config = dict(
    encoder_arch='vit',
    model='masked image model',
    dataset='rendered scenes of coloured solids on a plain floor',
    train_examples=97500,
    image_size=32,
    crop_scale_min=1,
    horizontal_flip=False,
    method='mae',
    mask_ratio=0.75,
    loss='mse',
    encoder_norm='layernorm',
    encoder_norm_position='pre',
    encoder_activation='gelu',
    encoder_mlp_ratio=3,
    encoder_head_dim=32,
    encoder_fused_qkv=True,
    encoder_bias='all',
    encoder_qk_norm=False,
    encoder_parallel_block=False,
    encoder_inner_norm=False,
    encoder_patch_size=[4, 4],
    encoder_layers=8,
    encoder_width=256,
    encoder_positions='learned',
    decoder_width=256,
    norm_pix_loss=True,
    decoder_layers=6,
    init='kaiming_normal',
    residual_init='none',
    optimizer='soap',
    beta2=0.99,
    lr=0.0018,
    beta1=0.95,
    shampoo_beta=0.99,
    eps=1e-08,
    precondition_frequency=32,
    max_precond_dim=512,
    one_sided=False,
    adamw_lr_other_params=0.00086,
    grad_clip=1.0,
    steps=9300,
    batch_size=384,
    epochs=36.6,
    lr_schedule='wsd_sqrt',
    decay_fraction=0.3,
    final_lr_fraction=0.01,
    warmup_steps=460,
    weight_decay=0.06,
    adamw_weight_decay_other_params=0.01,
)
Rows from block 4 of the encoder, named by matrix and row number. Rows with one number belong to one attention dimension. Each number is 128 + 24 x the weight over its row's rms, rounded and kept within 0 to 255. All counts start at 0. Numbers have three digits each. After the name is the row's rms in percent of the matrix's.
# v: attention query, key and value (stacked) (encoder.blocks.4.attn.qkv.weight, 768x256, the v third), inputs 0-85
# proj: attention output (encoder.blocks.4.attn.proj.weight, 256x256, transposed), outputs 0-85
v.10 092:130129138150129117121093125112148098113098129200141125141111148127126120109143136115137064132122163158150130136121085122078135164165110120108124120155107103132154097181173100139132151093137177161130085129141096138116125085119139141104113086098143115130097118
proj.10 103:133142141108179084142147124175093132177157091110083128139140102149116099142092088092122164149118112095108115096143147128173103048093131134120142149127126140129083130123075172125118117132134078128143170137104130096129140131162095103171128170151096110101120161
v.11 109:134136123129134148158117118131156109093103147099097147151148122090142155101144097150148137128115119126121144125141079107138166124088134138158148115157107130119122094152117098100151135164091141110141094159119126118152124117107102089151130147121118176153143146
proj.11 104:143121097121121147135141131089064147139150161126126113127098113167111128141145134084133173091084152166108148109124136126147041133143147136074103105105129138124134141123132158150117167135136093104097130150129144153105105142164152138109118083134160129147136101
v.12 112:131102112156137097107138196155139159126089105112157121115188090129189124109092121135124104139138092115138103108166133151100164137199078124126153121159127110090151155088148123133107132133147150118147171116171108130110121123100137138128156159140143128112160095
proj.12 103:138153137095142150135130077109149142142167139130136113167086125101107119141129135105120133130116139078135128131115129106104122117122157156121110193105162133160098122158137147136109121116121112162105116103092151129139124115174091099136097121170098163087134164
v.13 094:105154127119112165139080109143122106123139126157112119181137134140119111142101141105135145171112150145087150091160128164139100138078148116099107103134113134098120096141132137087140097146134172134128099145142114105112159124099140122133128112150140126166113143
proj.13 095:153111107123132102130156161105151134124133166127119119107158152123102146113176179151121124139139117109162094136089138113138129117159056138137156146143200148141177146128119106127116138112119125164141195120125109127156084144133146149140117146099140125114116120
v.14 095:121157165121113122144110137116142157081152142130139105154175127140104130131110115173132139104150162129134120127121115139131086128082136116114159136141163126122127134138111142174116108119138131156134126102101097125100120155135188137122135102134131094101133072
proj.14 101:140120113180145123134138101195078110172134117100114150150148115108171113113122158101155116113108167116105118105135115134134134146146132116113134136164122121115126142124136117098174106153108143120123123165136131138167132104146089124159136181126120126188108201
v.15 107:077145163130100157115125111137140142148148131168120103185158162134074141146116126126122097117100106149097160146138132124129076171093163150112101110128138153140089091155097153085130102124127079089118113138130117103149146082133146145111129177121085130130142170
proj.15 103:172158120123100116119140149131130113130099128103073159084129072140153151077119186104155141102170115134150111130128135178138152132133108091115133125113121103131142150104157121101126156126105175167141169159116116139109151170099146095122102122088147126136151120
v.16 113:097117087139107139168144125131103120081165164111150142142148093099147122137099149131155100128124168128176153110130092140152148133095103122156171129136144125129117135172079113130116125135130159122056148118134138118095173145123171135146104125133120145127114092
proj.16 113:185152134109144090091144098079135159111106142136112128124120189209079118111112141139120125128097104129113107117112148147121145121153151123124125151146087133143136145096209135112107146083139103126173107120119126115145143116137089114113148105086122182174149123
v.17 104:120123132131097155110085124088199170131108092084131132155113106135137153115151119173150144167107093133117090145138175125064183141174096136105111147127120064146144139108148107179111105136129120138150145131125127140116098114128126091104140151138133127107156099
proj.17 112:131099116161162074152170162130137087105126135145122140130094125137110152123114132128109120132164106182116134127140112166165147134074177147118135125086133128133088147166132128133144130187165117070119098121121103063072172151114103183131159132127088126113127101
v.18 106:096074126134112134130136116109162148156155103094185115182162110125126146137152116159159142139128140150118118102123134148102136123144068084139170168151141076094137140116103084193137113168137117113144141130152121108164143104141130124109130163123081087080150103
proj.18 106:121145145135159096153158137173122112101116130140089126097118134073153115134093105145111104140109110127130129137123117158143129125111164176104115142123123156108110162147117167099138114103126107179150111110118097172123118138118139144146157130144132182146107187
v.19 107:173076153145099117060119144126120133146128156163142098087133092103081117132124130126115131078133118140122123156128140139151124070149148100146132145140109156137112141112138137156094166131114148145128121165142127141137081159138125188137135111104149136095119136
proj.19 111:067166119090116132167129130143115118150072080158113138168141129117210102139134107110132143157137118095153133078133121097076095143124090141116170137119152106138110126135137104135196087132153128128121135106141124122129132102139139069126128132124124116163105112
v.20 090:138139093140111130113131093118135141128114133079142125147143146117103101128151149133112103132118110103143128101150078110104121141168129119166100136146119136121137117128140186114114094099157156121138148182151134090145136132145170136132098164151122120113170151
proj.20 087:102129156126123151125158143143156150125131117145125149142169113126160157116138144145129126154102131177123125142157150150106118184069091122109158137115129121138127132136126078190096181141128115139142099076089116156127101122128088142123179120115139118153106105
v.21 102:098137146145124121165118140138096128099114110116096125165116116109096141083187106105165151099078139146125082091136138121124138097117121146160083122147143150140083146125146128095109118131155111097141100089156132117135103090125147091123139118102147129111135119
proj.21 104:142139126122149138092089115146142097195129147117157141072150103121171128164129144161117139143177116101120159134150084151141124123135165117087143153126137122124160094146092105153124146149110129102138193141101120113139151161111118117159115133127129124137122120
v.22 095:117133149134132157109123111154137134114145125082136078114118087103106141133162106129137123157113137126123137070133139155155095138162124118154154138163170174115145115117134122157123117141120111128135143153135131096163126120123126144079131133134072147123115099
proj.22 089:147083125139126103140128146090139120180152146144126174123162143147132104135130136137124128119122133119142118163115150122124128105103116130070119141122126092119106163167110109132142130119123147124102123110109124094086133122122145159188134147140159114161142148
v.23 108:146130141130087129134172138116099146128110110140130103111125101057087120168131176131105143110126130144138184136168140138112144147134181114118085106127121115145122130139120128109089128113134130108153133168122141135130130133127207121135093128107133105139149128
proj.23 115:151136088136143114102154107143136103099125142094096146129102195140125145106160093095109144122124098133139077156091130118123108110111083120145130146106117141144171089103169137120132132117137130161125112128124132138166151124162065130090116140105165125116131109
v.24 095:175119096106125099155091097131091102146129127175136140117131145113118136171155111122138141131116131122115084141127149127113121122128169147090141083141095093157122141120147115154132120106130107134105122152130146116164088162070079126107123112105145165119124157
proj.24 095:083123127105126145136190160155198121151145126106164133128149117120148109116144124133106102144131121126148153120146153131138089125133106114157133132111148129082142112140069119132145123154125170138165119085094119140109165149136173155148127121137153114123133139
v.25 117:154178116113092099102156137116193168117133116154089139111105132126133169090114129139146137127158141138123112135153157156127100167062138120063137127131157077112139107109121133167147112171127116146147117138113112125137104137127168151120162116111153161092116105
proj.25 109:131108145151089116153160130182090096143155130106112139131156154133114145111143165136071143090113135132108147128138096093108118133122116157177116131118095154122132115121112156101136137107129138134139092098153135159116149122119094095122084116132059100128132139
v.26 124:149139137123114138132170156106104092080120121132127169171139093120139109121069102145098110102156148130107134162120077110129136145111160105089132091134090119131085152150089137116121106131095099159128167106118142106121206161055118146148150147165115116164118149
proj.26 124:140147151097091160138068079123157136145176138133129158102132149189096173152127162164144143137089152142162122114126158121113135091121120141138126149145160175100145116129161164101081113134129111119136137146155131148153131124204116139121114129121135146106159116
v.27 105:143112106125141112134103118140114119101105141095151098086138086120175147130155111116121128139113112118120128070162150154126117127131091131113146113139121100068152137160130131121118119149126108113178112125158135171163141096112106136125121136139125120130112130
proj.27 117:128139120085159154109155112136162142143142152186142123157151163107097082149158139113151154157153147087140104148119111129118138138149146143140131187121141121139124127118142145131124127138152176143084173127102158089108119153145100137165132126151114129132138137
v.28 091:202108088148159157124092125131137157098151119139188148112132139138175132102122097116115123154124124058128093163087089149145094112179152149144114121118094123111137132094127113114112153107120142094152145114111114134124149116176121121172147132130103122137094103
proj.28 096:070111170111118124089105148071135082152087166093116107114142110103104122151118113134130131097153164136116152119116150110103152132124111104108159137191181108119139110150116149115108055147102126122090102129118137091127127136135141131101110114131152119107146155
v.29 103:137165117115138155143117100152122111091156164157132168140150178132129143127110184127155117121143127106145152109132116145155127133097144136127117089155138129117143089128126104142143128128096134121139114147160059092077131118138152129153139124140070120166102111
proj.29 097:141114065075153113094148129129123134153131120105122128136123111155077070157154121123121166161151147100114102115145144145117085125182118132149148153131109127163112132100156163114132127117144134161154122142116171173166129161126134116137129140130171123133116160
v.30 095:101146161102117187131173118118108113150163139135108130086148105149118110128085133117122153142130170098105109110138104106091150097080110124128188104137130126141169107126142160130122198118105138109174128183133134131110118150112142130126112130129113146112176121
proj.30 096:146156092144120096091115105159117148085091118107157114148119130102133160159164109137131148117101133149166118108125148146157124102167140099116129195113136127150097126137129127140148082108156154146096125082156145134162072109143133128145133119090102110133106148
v.31 095:085143085130134135142122114108152111132097149151122121097143133132109128148140111119167136140158147101165124169156136128063152099081117102185105123133120146118139119164131127147133141113086105129122141116106120126149130136137139115153083132151115133134134128
proj.31 092:159147136112085126149138113143130198133165168111112109157101107106123115127139111137095096099114132164130119117133145111145131105127128133137137154127121126081111119120126154073136146113147120145114129131151152132126110103132137139105146134136139114128149171
v.32 086:175116146168129095092137100125164160135126097132141171102120077122153096154134129128122113108110100143151120096098128151120087157139109112112099157164150104092128139113120108141155125115120165121141153131139169114125168107122163131127116112132101174098143111
proj.32 087:088152123104110140126110154101080101098117125142077094124115163112121148103147138106125104160155076146121158168115152123123107106130161161141164088086110102120131139097146115173110112149126083131158128157120054112123086152120128078122139099144122121130119126
v.33 089:156122099126134121123124119129068082131134160093092142127146080122113135135160156117133147098123133155111129128123134119156128116155095152133135164144104100103150112092147086134126122131139137117172138148161127130134110122103119118131089089152097145141125080
proj.33 105:119154104120154121115129172104159169120054120120155129114087135141120123128156106162118114127162128111112142171084118139127110112151157123153161081127161153117118156161183128161125154126102118110118131126108122089134131111132174076124147103138155133117096134
v.34 094:117151159125123155134124139109089141130139092103183117125116164115103128104073140105127131139138145087133169149150078108157139095136112133120129095108167100148188108106139131163122103153155130149141139136111095142142131123158126135125147098108178112096144117
proj.34 095:142114126094146112144135121167144149125090184167111115112122095156159102168152109113151114142140124109156090117118180138113146148156129095117143129153114170154080122154148125053149161115113124111103137135131142148154121105126127104162134113148077085185112153
v.35 096:143138110128128144112121079096162137148142126135131096081134104159113140123082140130143084150144158132177118123092127072102150143147141120122124097127148143107108130158129130121097109127126138118137134139134148127116134078172131111109116121143172164116182140
proj.35 098:142141147123192168156124194139137143126129091145163116176147137081158135135129140155132121166131110104117124109141115120116082135126131113110132136151112135083134118132153136127135133149147125166107174160158109187112111124113125155134119138122101107143131091
v.36 082:123160131107086163154100118075168123118124136212118122136082155130151069127143121091094120084153071092151126132084108152142117122079118131075116111155125143127096140160120145132139165131147113121145163155142103118125129172139109107115085122115123088131118108
proj.36 086:144111118110147095117117132125125103134165123109156130106132095160136144163140098129147128160120137119125160126187137149107102137151110120124118133130106127129151087097107141080134120119114117129149085164168126143138154150139142139147146132081144134123128114
v.37 095:154191143128123138161143125121109113131090139123113137091139129144152153122156121129102108127160129113125102155142107149078100107144151103171128111134159168118129165081107089113121113119163089128157120128154109144094132124098091104154129136145170161093093149
proj.37 097:104103117112137173111155097119123161146137125174141133137098102133134109143131116133137146115148136133127129125086149111173130144118113184101108095114122115129131112154126189122152128086071116144129154120106129133142150118132116139119152133110139123159185117
v.38 089:135097086106090103167100148066088138105143143119138137121151164143120142125086101111126131103133140112152134091145110135147108150070081119130141167141095117122146129117114123126125152147112146144163114090131141152085166152181147165167146139107127107141124099
proj.38 094:164127142142165126126164170180145142130123140114078105101135168102133165096119122121152126168175106167121134162129118129119145106169110137112167113140162181147119084132150096088143125134100109062131137126130152183159115132056157112122125127146080114110137093
v.39 089:104088168152102112102093137192115114111136174099127127111195152160105139103160148097118110172123160132129142147179126158121155149188123117139150121124113148132067150081107137133098149122124149128109126106113163129160133158155084141129162100129168127159095135
proj.39 092:138155099127130130158164117101116089095133145119151132153091097077146119098115094174092104119156139139170139125139125132117089084099104160166127118151165135150131108153145122139175111120148056117096127119156128102096100087091161113098105152138090143092147167
v.40 090:129126173117154146104166171152144152107150099157156167110112165136131138135099094138123159142130115161105104100074120142092158073102107157126107123119163097157113121101086092105146137125133140124146118119109138120127124115051105108159103161148145137134121088
proj.40 095:145175077124111108111083133091119107152130149140109103096133102140113097109105130120126128105128159100162185144168157116183103151170153135080143127146124120092171147158130167138136120107115143123143134138175088156141118110167122165135098126089089120153098181
v.41 087:126154073148126110136087105144122127144085119122118132103103146127161167109096115128162101128088115117130139111146134124124152102134139143159174144160118089158130184121140162145150119124148116165124112167128139129146147106148121142101114156153122106157108134
proj.41 090:147120105164180161084129134165116103117146177162131169156114107133097144104197100168068118129174133103165080141139109111132125110148160087131088126119107151126128075121144098142089138147108113102119091083097121147134117122143149118130150125128106135123141124
v.42 089:108114105137130120153132088119105161136108107181129130130095100097123158137126080126156105121147065144155152117083119120092132141157175142096114104105146089159138131143116157117117124143135122111154142183125150111135131143137144116127114131146175106115154107
proj.42 088:161181138114151108153138140135138148167116126102133127119144120138102121106161173135088178097112184141123107121140112122119118145096112103155137103114084144107138135114130134139109140160171108108133129095159085088148097131171111113102105127116127159184114158
v.43 100:130029081164147149127120126155137138132125119145120127142115155113139120091113112172168136121091134130131091141096128139153127120116120137116166193120139107183141141097141090166112077097151113090103100117094105155127133104122129106142132127115137138121143078
proj.43 102:134177117125124104108130145162123102101130103090101098121178150092121139123138082157140106155145114143140113151136113178144144125162121098122146100113102135118117140126117086118109122169138158114110156134134160090146176179179149119093117128157129122102055110
v.44 103:077118128148081129123100118109107155121145140167164122168154110128121129104117086146126147149152104146119111108089120161130123079132129139191134097140149148136162140134119112132124167100120126181089125123100147138145070129124110132094110099142142084163095145
proj.44 103:153133147131140094158137137128120110160093146067132157139118116183139102148125119098079098147108187132095151149131107098134146110101161125106083122090114119096089129151185140111129103146167138145089080081110116120124128100119129161146113117155116133128119142
v.45 102:160113131103148127101158127137097157143109133086124131126114132140108088116139149134136095142110129132144144136126149116122121116083186149126137122135174124162117143141107128106106080102143122119096110128094178112135084134137106170117143137138128121090113160
proj.45 103:104143138109116121144126089133136141143159126133130120143143160097158150150156138124143147147142164114150103133078123156105106121168089188150119136163127162100099104114135188141159127122152164138156184158126098154135128112136170111109147131158110151126153135
v.46 087:114131124134121111114157101140117109110057168107083129153122108169128121140115116137149128145142129088120092135093090137108136136123147133133174147137116164146098146135102076143129117193142164108130106125110158126129139170125124110137150096130078118133129133
proj.46 091:126108101158142146110144164171124141111179147129157129119117144073126165101128122140107164145088124150142135108125126126148167086140105100135146075141109108123153143123152145129076157127148113119116130121106109129108129121139142137087152132118130162132126164
v.47 080:111120154138137158111092095137161132128161153146128117121131136169100155139133112088107145118145121123164102140154129101066134098122138116133074090190100117112154107121145145138148194112119086167086174108139152102129147129099155161148129136126144118115143177
proj.47 081:151164129161127129166107174088093145152101110130173138095129115127127120134111118155108120156085128143084112116070085113187108124109142120130167144129134123123153151118108140120137077145069140125149103131149106119137112122141121105173122101115139147118131104
v.48 100:132143108075112146154143108100150154088160131127131106146138117133166126112128142133136134117130104143165125115138104093124091163132110104125134118117129128145154113126143140128109150146111130148138104137124123135095089129108156106176149161086129114093153104
proj.48 111:143128184139128138146131131155145144171140126134149122147141155112147133144141116144122152158154135146122131151144167149127136092129125162118143120131127149102087131107129106117102077158127095119148138123143121149120175101145108148081158092155106097154115103
v.49 096:128131185094122108123139123092113090170132082124145082147135104142095119124107112121086121119120109136105128115098168113083123099125146106086121090141137120112125093152089089093090142130090091099138141172107136143105147160116124124133125088110127119111126141
proj.49 097:122139108153128101153124115138135169094105165127157155128142181123120164119144103135140117100093176093141162113118132151142088154128156147103149146115098133122111149141164176098128105155153165175163083081165116115141099115149112157101152161141169144126140158
v.50 086:143146123116116103129105138115155138120096145112148131123164152133114133137128153186154133117136122117146104134114132103126109126077120135063108125183116090146151108142150085113094106088122136131121134102146149122148172120176139110113119149122115101156131133
proj.50 094:107118137114113138140159140138146171159145109147124108113101146136138131150106111105128096135131109150113133106126148163105139153173118104115138145111127129119106125122112160142161147169112099065118150156142125167100087110112089174167126135112146107126146120
v.51 108:104137134175110064116116142155146118102142133144140156137097111124122107093143113147144136123133115133107112088157147171155132166112097147109126140128094134121143137172124123103112125139112172116129092131174154142178082123114140135139136156095129124167152101
proj.51 112:195150083077111155164136122108127110129123112158124122094128140128121163142122127090121132109109154117122136123160148125111096099095111076107112132092117140120140116082147130138140113093164110123154150118148079137068204135143124131131109104117116138100118116
v.52 096:105124158102112153115123161118118121134137111100089147166178133139094106131141130154144124104119108091126140150127116147111154127095107117183130119121107095124100117161127178115107119105140127115160097114122163134114175056107158126157119126145107124152139138
proj.52 096:146133122135177097160160126097120159100152137142133139093098156092105176100134142113113143163144143166112122087156188099156107128144095144100155130157131158114139121145119101135109145122068161135124165130104127126117091159152141109119166127138107158070139142
v.53 088:099167108138145137136099172064155126149162148107111122102110137134139083123136101163145116161090105071115126146132131136136091129111133146134107170129116082158146158142119141111111151140136120119129154132110131117082143138112158106091074135091110111114115119
proj.53 098:129102131182149114074141077156086133124151110154118149143157161099147191119128153145151121137116158156152135142135136115088141127165146115108166115165127153097114101127133117163140062129139147120098117098137120107110109166098149150149146119206148124112099135
v.54 099:106118110113133132106134109142092141140143130103142109136154161158127123107155120085111143104113163144130083118139101136136155120160145124090093113093152127141117117129131142147134129123156107185126148091112106111141146147152124104103201137138157178079107149
proj.54 099:124124148114126172149100133103171115123110131162116153129126102079112130164109172144130081176134082082122168163120143119171158125107112154158162145186150141129133122142128113104121141118117132138151121135136189123133113141133152133145132124141172121116119127
v.55 084:123117162143110124142078114119167114178135152111132098197166121108093113148132108124122115098155174144127126161125112177123122110126149123126174164146143169120105115163117125110120161119152110112140116138139110163118118144136133120137127098148113112103100138
proj.55 094:121122100136126155118202171150100159089099107115112130089116119141116093131110130064107126124113106126112121111115147117126145155145089113130135129149184116142153127129115129126085125125130121155106137089123160093116113138099140139146136137092155169162147124
v.56 091:115134126120169156125137110110120118082112125169095091098126097149136165133120123105096127142107158104141131174119101128148122141163118124126161158128149166135133160135127144127105147179109087127195150110147130148121146129148140092143121123118118136115112135
proj.56 089:128134175131083129145144146128122135190152120144160144144134141095142109145126132154178138078142133117108097070111155105116121119099134110093113109121116120151118123140128140116157131117137129113119073125146130117118137124115121150113163126085169103128144145
v.57 089:114163135129145131104157149108141089111143138174146131126147113151139144137126140106133082124158117115188129131126151097096135156126126113098090137118166143089111133138113196087138096132109173134145157098150120138091140124096116180170165107151169121152129125
proj.57 089:162136125108113129120126119129105132109125087140115113153154144125166128146095136175132161090126112119070121144190124150101129093151117150142148122146114160144126121103124120091142104101169109134094128132162144138133152108131080124161134157130104113142152145
v.58 103:119182152152136142171141088103135114121146138106091113100148112125130143103139184101112113094115166134124127152172098142160139133133122126137166113138123145119125124124112158156113138181114133121129148141149128113136157130133146069101154134169170143139104122
proj.58 100:156095099158134170082119134154150088108129128173154112127111108104125119163146145137139089115196138094095126153111160126140134117111149125136115119157120154142080099116135136098129126087133120148113093139113157118114119089120132107108112133116146083120172136
v.59 107:138145132117140136153138099121105168152116137103130108128156107135078115164152127103150148110146112113158122110124176109104144110153093106141156089147118101114126136096130083133100125153125098159123141157143153121117098138114127159183083159127125077160178134
proj.59 112:108067117106139121158110140124120143143101176080168103105065147136108124134140108174108132135149123120090148150124134177152091118130130155128112134161138128127145113134140151141142100088129125108137124138087108128137109086136116148092160083153175158130123104
v.60 094:090133161173135128189117106145131116159144093119101106126129141119100108175165114102096102140123128147131089122100141122095151104162150125105122108083128167112171143121135133187128151142120148158143131134076147131101094155109133142147087144154180122095133134
proj.60 104:108123132100122135105143153123117198122159129119175179138126150127110143083117113165118144146108153129133131146115117091162114160072110129159129089155138108150121151152121111111114110109145098126113094115132141150131125131139114102088113083146099141161139128
v.61 092:150070113113155114168131116132123114153159123118160118127130136070107131090129075172091158134125148133114089129108110098156143093143114161128135126118098144140119114145155125104185155122115129161142149171113099119157134147096143139114095101109153109094144118
proj.61 093:125161138153109078095125150148157138086118140154134130164104118152162103121124094064162142134090155147157110107130121187126113148140171089116150121122170099156151142121153070132091117156151131112096129150101110147066133121152128128167122152107120123112086153
v.62 093:130137155157116133126114126135161106120100140131131088120119060133133160143123142146108128135127110100153143178109103138110143125121135130111183120140108167103114102149095131108081120156109144170142130129157133123083119167121159101149068178127088112187146146
proj.62 102:119090086097114143148098126103095173101127164118186160126120119154118094124136098119153151140091143081119130078149155148140130142084075125142104092103097110141127171146137118146149153143118108148146077116118119137145130076130118132082137104095132132135136131
v.63 100:111165109148111157108152130112109168125145123159074160096103135123182105139085103093110157090142135104132134125124128107117100163118123102137094123155158139093137166159140079147110155124100113115125146081147117149112133109100163107158131146120114104161100140
proj.63 098:127128114151146139146119116134135103131107114154120075126140161122088130126139151188154134164162063124117145119177122162113150126123125124075117146110094108140146116106119148099174103128105097122149140121140095168128153148126084159145140130147153126147127074
v.64 107:142099168142127166116155103108109125112105152087139115131133119129106143112134168143129117076132121126130133123146108107136089162075101145152151141118128158136148097157138196125130151124131141119107106160122129126090190130139116132105155142139093164134110141
proj.64 095:119151099148110121150115169131134141114132131110123115141160124119183150130146101119098141163091112124158134146114139163137132111173152137121078106180138126145100173145113078133091130136126119129156129080112107112124071112115171151119128111126147117095122085
v.65 124:096167079139107143098185147108138167167131165134104151138106153133158111109106152106132130123117123130121123138122076171147126147116107109131164085123139146106127168129128113154154166185170141132136155111128135156090127150077127135129123122082098146081162109
proj.65 113:148090138148148098133107093118118119100127108109132138149141116108124101142133101119110107095132141082118088127183143111110113104134147109107073164082134089171118097115144185134095123066094120126118109131137105098149102116140099146139109129177131090163105116
v.66 110:202185150111104148097149080141128121143182117140092142123130165130120110126121164128146102118151109121122116127128089125098108151131148091100156116103171156137153120155151162087116137156159126114120150112129129101102121151108138080133124095148117134115149113
proj.66 099:082068112164152146161088160130147128134076160090164122115136117109138106145135107125097130102128138130141107130110193132157160150129101135144087104116099102153103144127107091207151132097073144112136086140124134138136151117101114173106108134145153099131154160
v.67 093:170119086182102157108119110097159151144121092143141151173099159184091141097137098113092099122124137115093154165146093137110159147105167146105136121126097136106127155103138127144121146106133164147121068152152124178105096107144124083106117143107147188118146156
proj.67 098:090100175109126142146137146124135091140122163155127120099133118113143128154168126149126111184152113121140108106115118149142132117197128126147118155144135132138111121141146133157138088137115096092129176105085149100167125148124114137138109093107092142122063118
v.68 092:128110154164122152140125112109142135119175119202108139107122132174126162088131125143149082123108142192124149147144141148121123126104106149105139135153143103140132135128092110112166101117136137131134076150152137091093129112124137089121139099124158136117146103
proj.68 100:145145110115147102111144164148118083162120139095166119141154103100125129186151121099096173133157106088148132135120137067156099138131115113141140087111117132141088143103136129144127104130129097111108158108116098164149133144134106140165123106127107117149088121
v.69 111:167178137130124188128172121124133165149144135107122117097110140161115149151114114135127130117113127154122143080087116121103113127144124110092094135105081168127141091119137151120127101166177139138091159152118116083120180154085133115125127181129154162090146129
proj.69 113:100109108163127127108107153174094099110105140101121158145160110109164118106123146117140164149182133111118117174169153132164161126093132129128145087111179109122139167149143109136144125089089136097171094098131140162150088143138128140097117096151101071140112136
v.70 091:143118159103155114119113101138104161157144127122085109105115141160128116150127172119128121178118149119142089099155133062097109170072143126143143095109155124122112095097157142137156159094125167130158119129105145111145145152148149151102153122127072134154102156
proj.70 093:150160125144083123112109172121144151078172141119120116111149149072107094106128101116154118077079108129107167164107125173092106111106100102144123139129123115151141133113131099137107087167104134128109148139127133128093134117124087117110058157108164155097149123
v.71 103:125168086102146152123122159130131117134122144089080140127150137108104113144152152134112082072144159111137158113157150128155163142155156134104173115125103157136127134182139111135094126169086121163139114137134123151126127095117137097113181153133135155143157122
proj.71 108:148064147112146111135150079128131120099140121172137086132134119178168148150128121096138165168106100115115073174125096145109106121139110100126090155161165134124112094124091134143129100106130128081148152106125114125129132143160103154134126101135135101112101156
v.72 099:129108130168095118136117150134129122152088089135123189131109071136165149108118087125137143123119117155107149131081134133125137116102110165116155132148160115135114170110159128144166124092104104129136119122151136173084080128139100156167109130110126147151137140
proj.72 104:150172147099149149110140127108131125123166153161150131126115120129093116162152122183125138165135125100127112150135128102165120132199136134107116124111095127109143099107077106113120155167153112157110116142123129119159132102120120073133136120133104137115130102
v.73 108:150119156106146144145124103101116150093139146129137080146147113151109156173120152132140149152150134136130144123112169122130124177125138152106074160133138140162123094131137158110157104101115123126116134151119132101095157155135162132085158134129119133124135139
proj.73 096:163168128136100128135154141160160122115101096108140150102134121126141108122153083116123103086145139134113134113103110132130128151150121125127208073116144164159117148139154119156103163158112132146136120146161139142167149115137114129171135107140156127109122102
v.74 097:145161150113139144166108092066087136148134176137110107125090114153123103127115181137153136132124136133159177150199141142120189116172168111138074158170118159150160152165129149129101126124136148122129173147135099091100121110127127108167128098134159120160138149
proj.74 095:141082111110170133112128162180169129125088068105160144106133138139127139151130105147128143124140141117134079134059133145149089126091122173147132141090130104141098101092132127130149086098127133136119127154126179143165134124128123121084126131159100131137146120
v.75 104:149127112145155155208120117111162095154120147120115117112138107146154143126187095137126135113142092188102123116116157140101159103141085157102104122094163125125072102103109063112142099104124099122168106136110123100107128125137082124150140117125108099144123148
proj.75 101:111127107098127117088140124127097167112137130143135133153132107113122155117109171115137100136076156076151141138116127129134121144134159115155159137177059123133167127112178164122126138140118139136076159130141181123119113115120152155111159150143136178139208099
v.76 100:167154161120133140169144116152107179131144154156142091142128147145152092110109109108128158128152111111134091155105131124100097146093147123130154151082130186102105110093123143079124125139139126151131135158109173111131137159099144158122068089143120131178143101
proj.76 104:132121121159113136118115143114120135122106129082121150077129118111090127129120127165107104149121171144111146099130099095125140119153129168101136098137152123157153156159114132140125103140147116105120104109155098127086123128127118100074164131091136091117121162
v.77 099:139150111055118119114111126138123090094143140098133124129143128148147170135119134169171144136125169130127128143113167133141134087141157112136076116119139133163131153112136139129185117126128122103074147164114157153117157106126157115182147136177081112124148100
proj.77 101:117133151123141123122125118120087137120093106118132138107163102141114108139117117079095128144140111127129135138098122105136116162126098141143155116145127098121107123082095140082056165123138132125125109082106134113128114121121113109097105126060172105119108124
v.78 098:136148112112109129134163141094164127173115127103137164135104118125107133132138108167148112068137107121113135156159069132124146145139155099140131131126120157131135135135131072158122144132130120169101141085090110146145073118091157107099155110124110179121161109
proj.78 094:117082152159167144104083111141101113109113124147123078163129113135150098153146144117150143181129124138084106116115160143185132114160127125157129135105142118145102110128152140105146132143093170116167137156128137100146114170115127147188135158114104107120056140
v.79 096:111100141132109125108100119154150123154132098137163166088148133146126189151136075121131125132158140113156103136161142089095108114134155148179130139122121150151124114111108122174156111164160166136133127114103161093148127126144099139108159078157147126086133126
proj.79 097:117147099145125146134142123110096155132134145153130101186099138164141123078157147132118131140097148108141201114111101125141148121148105121109153108133123124073129146114129156103108119135112098125175130142135131145103118121134147108173100158113124140175136126
v.80 117:159136135137136114142130167131146130109125154139150107167120136110107137118116170149097113122120134146098134058180136142136122136121120108146111142126136157122158121112181129116129096111102129084178127077100097098115163113152141116127163116135095161124145134
proj.80 100:137118141113103142152125098147089093138098094145131125108139078122136085163156116117146166123122102101134114163076157104120125134128153139116141077130133130139102128143121130112111169140119128144079120161146154136132138144129099145121098100115149093128118134
v.81 106:122137158134142094160128140157122144162125122128126116147133151207183109106098133114122133110136124121095142137107132131080136133171132101129127125170153104137119143082122096135162127081091117113169137090108093121075124150158127158116119129082139103128162119
proj.81 118:150162131125090157125143153113129143125138129142157136115123074084101150153137134119129146156093129122127132127135130108145121118047127105123122104107153128143168120144160113120111140116138164147091118133141169129146111139107126089112125138158077180145121112